{"dataset": "short pieces for a synthesised band: melody, chords, bass and drums", "train_examples": 26041, "time_shift_ms": 50, "targets": ["drum pattern"], "arch": "wavenet", "norm": "batchnorm", "kernel_size": 5, "wave_strides": [10, 4, 4], "init": "torch_default", "residual_init": "zero_last", "optimizer": "muon", "learning_rate": 0.0031, "lr_schedule": "linear", "adamw_weight_decay_other_params": 0.01}
Rows from block 5 of a small audio embedding model, named by matrix and row number. Rows with one number belong to one channel. Each number is 500 + 40 x the weight over its row's rms, rounded and kept within 0 to 999. All counts start at 0. Numbers have three digits each.
After each channel's rows are labels from the 100 clips, of 14976, where the channel reaches its largest size: "top examples" is what is common among them. Only what is clearly more common there than usual is listed. The data: short pieces for a synthesised band: melody, chords, bass and drums.
# filt: filter width-5 conv (model.blocks.5.filt.weight, 192x192x5, each kernel summed), inputs 96-191
# gate: gate width-5 conv (model.blocks.5.gate.weight, 192x192x5, each kernel summed), inputs 96-191
# out: residual pointwise conv (model.blocks.5.out.weight, 192x192x1, transposed), outputs 96-191

filt.142:474538432448548430456512490564521522533532563505507493486563528528522522470516538592522549517513503502540492492514492505449546456515540453491486518565514473476565482582537482428439495497540562478490531525492554464463534464488498474467560530500488576520501466468493423526560524504547441591
gate.142:545507403484538532478527481460530474490483521555515520496502472498568508509526443440543534477490496533541506432506557468571521490557514355514493482553566476492504522531569472459468506512489509490531567493573487474500470517477561393475461502547427555526527542531479438439544513565463504510
out.142:448522471464438497469478562540530497537510471461488500457514495521482527511487543477440500527499552518456531544538483509465510488563501503565494470482454545513483548461549459450513525489430405460493515468483515494530420424438482498501493583520419492507513418484596521536526455536473476540
top examples: closed hi-hat

filt.24:441483462425490377450503354492456486561571484485464543470521506545499475392496478423473474516469545487448518505413461449488503526523512472518544517529449502515524515521577465471513510480495489534555484533516463490496507528541497441563562494517544549522413517508452522461525563511478546533
gate.24:507498500477499523583541482443578532504498490466456502472453424529424414544446480563526534400475502572467395487540476477581466493451501491514446434478491551527429487454425499530455506416547536523421478440494507484509496513473510537468447452530484489512533525430502470432484457516557549430
out.24:474476493527487478440553494542453524533509504453476454513519489490469484445503541525566573533484543537477537547502532502505494460591542447477461469558544532521539452492474514507538591567484569554410530481541516482474521489565471517510552540457476524492496544456503496549471573560524494530
top examples: kick; drums

filt.167:535557543480544498462484546459447490505524529578477522523513449523444493481432467458524506482589497554463508570526440520446495491528506492496570434553557576525507434506539484480484489470525446487479503483529492404479451392555427420429538479529491497456488516509595508501449479476477522513
gate.167:460519459515551548564502507576589502510520446453446528466502400467467507440441485489514479516496503529460493473519543539511498521511467504477485473483537561584532535496476466514497517497515499464493497539484538493548523397573510567502460508545533514421561559489515412522500509464459477522
out.167:486458550417507519474519503521527510493552482512473565503490573542492445558536492524532501564536529478574447457456600492520464434532419515517520539483491514478505503447503549456582432457510521515468500527502509487507599572554474547477477492492495455580520504512469488472486607466503546497
top examples: clap

filt.49:469492502494523440445512491455481491481542477481502513556546550522519463482529513499484566569553519517461403549490481498450485539606508556489559552511535482487501443555466507467528509488422489543539456483516527520538533474510464542542502489472478513462477449458513517441471617449535430516
gate.49:506474522528577578521542617553508470482511502455467521523520555566519530504538484538579489504501421581502581483552491545485534455558483548434483501557526466516498528455461490488470514545511461490546535523535534554558562446519413507457527545545466563424541512481502514453408476425541501524
out.49:486538522514557526419509522504553496425459619447510482528476513465508516563509499527520473476462493501494497572513612504512539459465527494519489494485429513516435487471531506542476529539450476518464502500495494461493474509505521454398494496511504409494510541526523477467511464455551534509
top examples: clap

filt.59:520498484478569445493473501442530428500481514485482565471525471581525474485486491479463444517505475516537474499525457542499490512541609541482495493475477564584539519504409532488480537502556528561511521450535507532518480484548407491435523559566482488516505428545529486500490567509522523485
gate.59:465490526478480490495561524492422490439475538559449468496548437563517516490486412559528575471487451494539489447539554524529499528508481430531541484579525512484528422531491563507536466517463543394471492522555483519464485447454530496492498494436504492544503426498479498430527473549506495530
out.59:503482437561478499467571495464469471584493533508446535513440521559547500470440522476465559459532522484481452477485484553507499511527570469437544462553527459579442458533582505475534554454503470581523545508570533495465535611548474483550495416490471501523489509533498557477484518533564531536
top examples: closed hi-hat

filt.155:501526487421516455485518551471501521439498493497515509425561513508531510490493495497415508516493521520479484462475521461514528498515531545489536533475512508479446525509471453447418554511543552497462539490518522492533512500495530538570515490422495487485587450581464502451504509459541537490
gate.155:507475454496440527471541485548523461503554493590521531479499508493493509524484477461474522489467463495425536556511446543568476530519528475429475534522552485570522507495540470450459559531483506590442567469501470449440517468466501523533477508502518575521494459478471521413536550508397504461
out.155:455460471522485485443526510391515482534487471512449490503415507496508606439526476471510490552538494493505450473472505510552554540508448494469524503533433489585516547535512476462447502465487449555504473519478544551481450576488519507508521504521503427569470491541483462493493474448502527475
top examples: kick; drums; closed hi-hat; clap

filt.87:421505466519530491486514559581520562401437531490571506438478483567538524520533556555571440573535436477488560515482501439536470508499518535492499549471512520484539509520504532469558453562523508530524489489467481534467546472456577525477534493486555501514484497503485454531496411493521542541
gate.87:556516502483506524541535505464599498555491497498461511436536418542508442461411594538534598432486480475504540521560566526501507490492455519508512443521505489521463488578487456587471534477533551453469491475610484473530568469516568478471465545519501553522475565473558448472538462522516468522
out.87:489487497440439480557530466490498563502509444504470479468560476478547544538475542431545516540508573450527577533490485463489482508516447518446505483466508506509561460560515549504461507462462474469498457514523401480552481517477498475597485528483502365513558510476511537533467560480516482527
top examples: clap

filt.104:512539514469477485513538547550481467537353522460498493580524553433511485555514571460523500509496542494511493563536489458498504465486516464537474473453472473473484506468491501433501437562467550454512442456512515529527530476512523604463469560438477512514582494512473534547517524532423528562
gate.104:459494450479510555516529520525436500440519447518498532496527486450487551472460508402432558490456483478467536399487494454484557517405503534513517511529499490501451483491451524508559513430482503501506523514464521481554560544473462524491453566520481430498514538528578416419508521534497529413
out.104:510519466466445544475501512507545489448552579504419484514516504485457510437448490433521496443500479505568566541537573516514521522596534526473500471516518547507435480527466580485576473567445480516548462507390495476453536460467535532461497516485479484488500512501527449549460487482527568457
top examples: drums; clap

filt.53:464435478495457509465490542543497513556544473539422513475481501537510447489531494575532506515510459545488467435493506532529539477507527570498492456518529459497501531458559495489468505459523466451426515535524401503411537429458550464520500556524508545426556474476469477460424439469527459492
gate.53:469468476471492547518474508563520480567605488567481503524535465593498550477472452527508460486439510534484489459541468558508420522466503454507454545489509487463464541509520500517536513482540406433505480540532475495490576536480532438541435567513557493442459495470463552539497504489436472537
out.53:493548497463501499504578514486417528505476445441458504453473438513570583515527481450506468478447524471495557502555489455552448488541463500453507488447517581548518597475468507479436470560475526468457572496502477494529488488551488457480466476519409507467472479521522486539488598460515495539
top examples: kick; drums; clap

filt.159:467432558453516503519508530449502537446510513478499424523516564425516470407505535507526496555472493497525477523532414515516470538537491495550514469520479565501451535483532545575490449618462472462505531534535540485503570451479554591441462532529481551477475491481482450589488444508469560545
gate.159:538553475572470482488469410486526490460522550492544471455534507442440482491527469477414567502511487531489530565488457512506485528475563479541403487465538495425519573503497468449508529480553488589482551578474538486524523468473475519504497470502438483553519546558476517515491552516454549526
out.159:519479485578520471499445490504534497514517515517575551451506479462464440489501528497473517507468507510492597473467549479456495441514486526513515519528497460519503555493419546491454485537602545504534525494451510464535464560498492501589461476494479552451498588458487534559472493577513466441
top examples: kick; drums; clap

filt.118:491508585492483455550572462515546519510381487449495436489544463432503514507447535540526451501437504511488555459437541427533442474521416462488451473456522506524476496565504494509552462520453531450411493459536514486547492477474485525481472495518415492532481525509440463484522492526470600524
gate.118:565461461446471555529511493447506432584470494470449454464496455561454518493492507465487528500526494454527519463545476451541541457425467461514461513506580565567483496522509474400512531508538480530478503505499482506546462482529486583532453574429478539489463527489521504395514466486500486471
out.118:497524518579578542543501519522509449555525492427508477508459504556502444455443517539550580495476508377516487514482530444424485482482506512492495477552515481533601491553500475494485468494468536505497503458491405501522479548484500461414432514478537549481466502492459627466540448443571486515
top examples: kick; drums; shaker

filt.134:485536511509550476481431555492521568479524524479546494538446487433492495555433481481502533540534507443572493514517541511434465500506549478522555595486495549444470523494533508504466419542472470445547489428451531528407500509508496501503466464441527455454473468515494502534439502496512516443
gate.134:511505476507500556510448507576497436451579511544508552454487437569491461496444491505442484486573556479469455471538508562517534441495511452524492454404499522567568482499384488455493458480444462536518484516578502479493476486432461552412498486472567516466490470506479468553457503541444534462
out.134:507459524519433512551517575477511476482539575509486476456493511488500499563495488490507515548488479500483491523517550508573498491462533512461610496448491512455498496458551487506514459445522400536438476570540483474534494470579516537533504471467510522473564442486541502482514478461493532560
top examples: clap

filt.172:598450513471510588483475460456526453427520479496429558515478488573481532467431502511504480522440573445490458504568498533427567480473511543488567466506481469525531491449517483499529508593508506467412559530562434503475493500504515439510490485472510515502454543391468486510548511508446531554
gate.172:501534514440466494475483495527463541497432425401465557497451521498517488450520483519502548502541536525466444562531507483444558471478541493502499452538546508493493477403508420471621540478551451478560523530539575589518480456534447411507511521402538519447416559532535491449439494504520517477
out.172:485472452511526541558540497486507433452524575500497492464526508557539511490469445441478455540528498544510533510482522415466493436487474530401476529465523499570517499536535491529501453471489515504511501469504519511504534526536443541489573533461479464558524515490480510500557543471480508503
top examples: snare

filt.19:536474527562530394508472510492474485492490484549549490424485498549495532520453571417501454493520508505617540512499560506431519519458520480472472406538457508453459530514514527439528539509479520523493474497502503494597477534586466469546561430533487472509541486526494485503500446536497522514
gate.19:571519501532468470460514585523463525504467467537446513489454467498432484549467464526492514498515519471472559449510579533532551542531541499507454514496477526607455489492470508537549472484487420543427510578522527485510479501565427506388529560557438544472474519523504525461455517516544488513
out.19:489499504464487472529513514494449523453450547486509556493510474475525485530551483533431501484471453534547479482408507503521434473458452486475533537592477475520446512480451480500469508560610524475532468464431534510515493476453500495528554537499552496459497584497508500511599479514468484475
top examples: kick; drums; clap

filt.119:474470481494554477428535420506456471566480494483570488482519443448568510476482615494514440538500485456478547552467494525518437505493511460500531513518457470504537446494473476504475466481500480552432518458557540519459537499499430542447464468570581524543523510444509525422480481497527584523
gate.119:505522467473550475403552518504555446472375467500435522446545529526510531405535529524563480489443450482512443482517444513566506490432466465504456510511488479550518534449540488529478486496525480496539558477511504510575532561450484488519478468490452551513517494463515476498495528415507424461
out.119:541456542491455454521511544515567490518502473524494544443523536491546492497524521421470474483459576503471481447477543491492462475482434464554507513475462521535465463495507516548474558538572484580484525524478431490547497501515561478499488455445445547518507519493484491537469518474640518616
top examples: kick; drums

filt.4:478497388479522553466471475502612431486542540543468517530494540511528488462506479468454502560541418401502523507535411550491470456513502505550482512479587548541491519452463475467462470572512516484531509467466509527481526512530616491472518525497415533472460451568454457433537567514451456565
gate.4:516500491489546515525514445529442521491607476496466455491421526499428446561500495519555540449481555570499503505501573495501581539501441506477423504486527449502488482501458489481532493527453492532504457503422489467439492524475582555571465522535420469544531546429468554546479500509508524438
out.4:402517462464525407511444541423486530507454483528491455527570582462553481469475518486557492445556433488509500454443456475498573459509491429479536469484496461521493444424475465449500547482460458451496548440535520541504492506422465520447552518501493494486505501461453485508564572472480460521
top examples: kick; drums

filt.26:448483542515463475466518493565575567470504496552537472519487496451554532527468531516582482525459413457464512523493538474546422508492506532510481525512438423491528571523458556509541411535521528492529502530446511523488515451420589501485460532478507436495469440487473506531459485458449470495
gate.26:493480515436481532571492568484471455502451523522418471451508441458411581503461557474472518505502540513481478542553482530497518532436505495483528512484465551559518517496471508490545514484507550514501531483543519560507515443566516556447486522487462497494406490464467516519563465491490449532
out.26:588467521517404524582536498517508503478492597517477464500513500553515510452535508469527509579474522528501569510471457508532480495429467530537501564460506523551536466422420442481465469550456496474494497509557511470472511499519506546515435568508451518471476462568427509423466532462468523482
top examples: snare; closed hi-hat

filt.14:439486486446505450463516524451460463488562481528473523427574451496459526507537447463494492543501502492574490456454473544543488485540410508535492504543534437492501510368463505503517460453455503502518532453514512528535492538509573444529529485483471553492524549511543510438465557451563442467
gate.14:477522521515446457521506501534504486499516435555454582538547464535492476561527556518500541512530493569419479537524520489479466548480514497486529486510407506531538443432524550504493488517535466536620574533534507552516542509435539591505491513471532475484579418507513469479456455498468560462
out.14:510471443496476509501501477504438531449467510491499547403477459495528509490515538468498467517504455520539426517516511530542496472491515442494515463569445487510505504531541522524588560509574517526492513500543510547439436472498495511483428504504424577528529526499479479442577500544538444502
top examples: clap

filt.188:448521493578469514521561485494447493561463459508504530505529509525534546559452475529470550533486509499486543453505405471417472478552482495535474475427592534487483528524517486454504508523544420536508596467524427487521515604507404498466455491508458513507528514508526520484482544505534512490
gate.188:532529475441431529470524522546591484462531540526524454532440485493475476487524506481475505520448476502535532541517519476520522473360500483464474530483408531522553508471511540448443517549552425473511447580507511478491531540490509474500438514468509527484434499557540458444512401478503476508
out.188:527488464457464500493550465485430499531513524533509456503537497503460501518515528529510534454433522402431500496488478539431475477471475464445522445481410520537544486555497538503517485518530519500508560478569564457511526403427458532500568537565455604584467502469593499448562542512519484478
top examples: clap

filt.91:482513455486501518541552530440500539520450514494481558517527449529521472578427450472534449464514498556548554541515478466476534457467534542502530423497452468421569520429541527511468431503480496463542470465491500489476535549581539535561551514545498501527491540478476521538565535496510467453
gate.91:521599468452467450510531484476502466437526452490477535529565499565492482452468490416507513496509542556482505491461455532476502492503578464471470621451487502503528462549563490415456529503514502399482510556552499466495522555547484545503468521479451546521429475516477460458531631531468485468
out.91:471497544490448475556494525527496489541576454517483485525527516498457507557563539522482487569512472518548533486517568468522524451515507467458512488517479530500469539568566463475515541521441466558503551545448434496523541520453536482482412458492474461413593547533491471491518511545410511584
top examples: drums

filt.105:568480467488391500476543470484435525446523531491544504516516548507482498532509475469513483479504487534487484554488419489476512537507529397502534517439646520583465486509513507440463476475497424493489507497513490508503496543470541489528534544490466504478510596489506469457464566514491424580
gate.105:504523508438414548434462501469457427533435488562426510426498468460470486487460461475475472496543477534440486515477484532532515493532546480459534477490514473454567512518525494518499509570470485562593437534493458454551578456516539467431479478524431516476470558441479425497485529510507521590
out.105:464506522498458428416475479533451534520561477427466549467443557453443511432602448556539450505465427540533578529449491574502558566511493497456540555510478560485586484479465474503533551559529461534486551479559483539464551557477462419461505503559561465512477505472472459541582487477467490541
top examples: closed hi-hat

filt.12:477503469446472525475574483577539504523559489530554559468482577505507544559474489428572486513503484508531408515476551501528480561470474503585505528510478529469547504505415444500504558521470531516517484424516530465525572523462489565461575451551527463497511477504430473459494452506499521535
gate.12:474494479481511530471522473465486534397520475497447575546566503476446499517500558518518530457489431456478515523512447517509492533556487590530495553487524510513443484506627481548522512567491501521541502456504511517493569503497520512435508530454512553465520586479581522446499561466529526480
out.12:559571509459465432497463465506498491436463503484513483520471442484465456548485577483444589518513458609476550475496463444504508423560578537516579527525458480466436514512524468533506501551528536510541497572523433497507505512508542502456441515508537569500481508511542476501434502551525432570
top examples: kick; drums; clap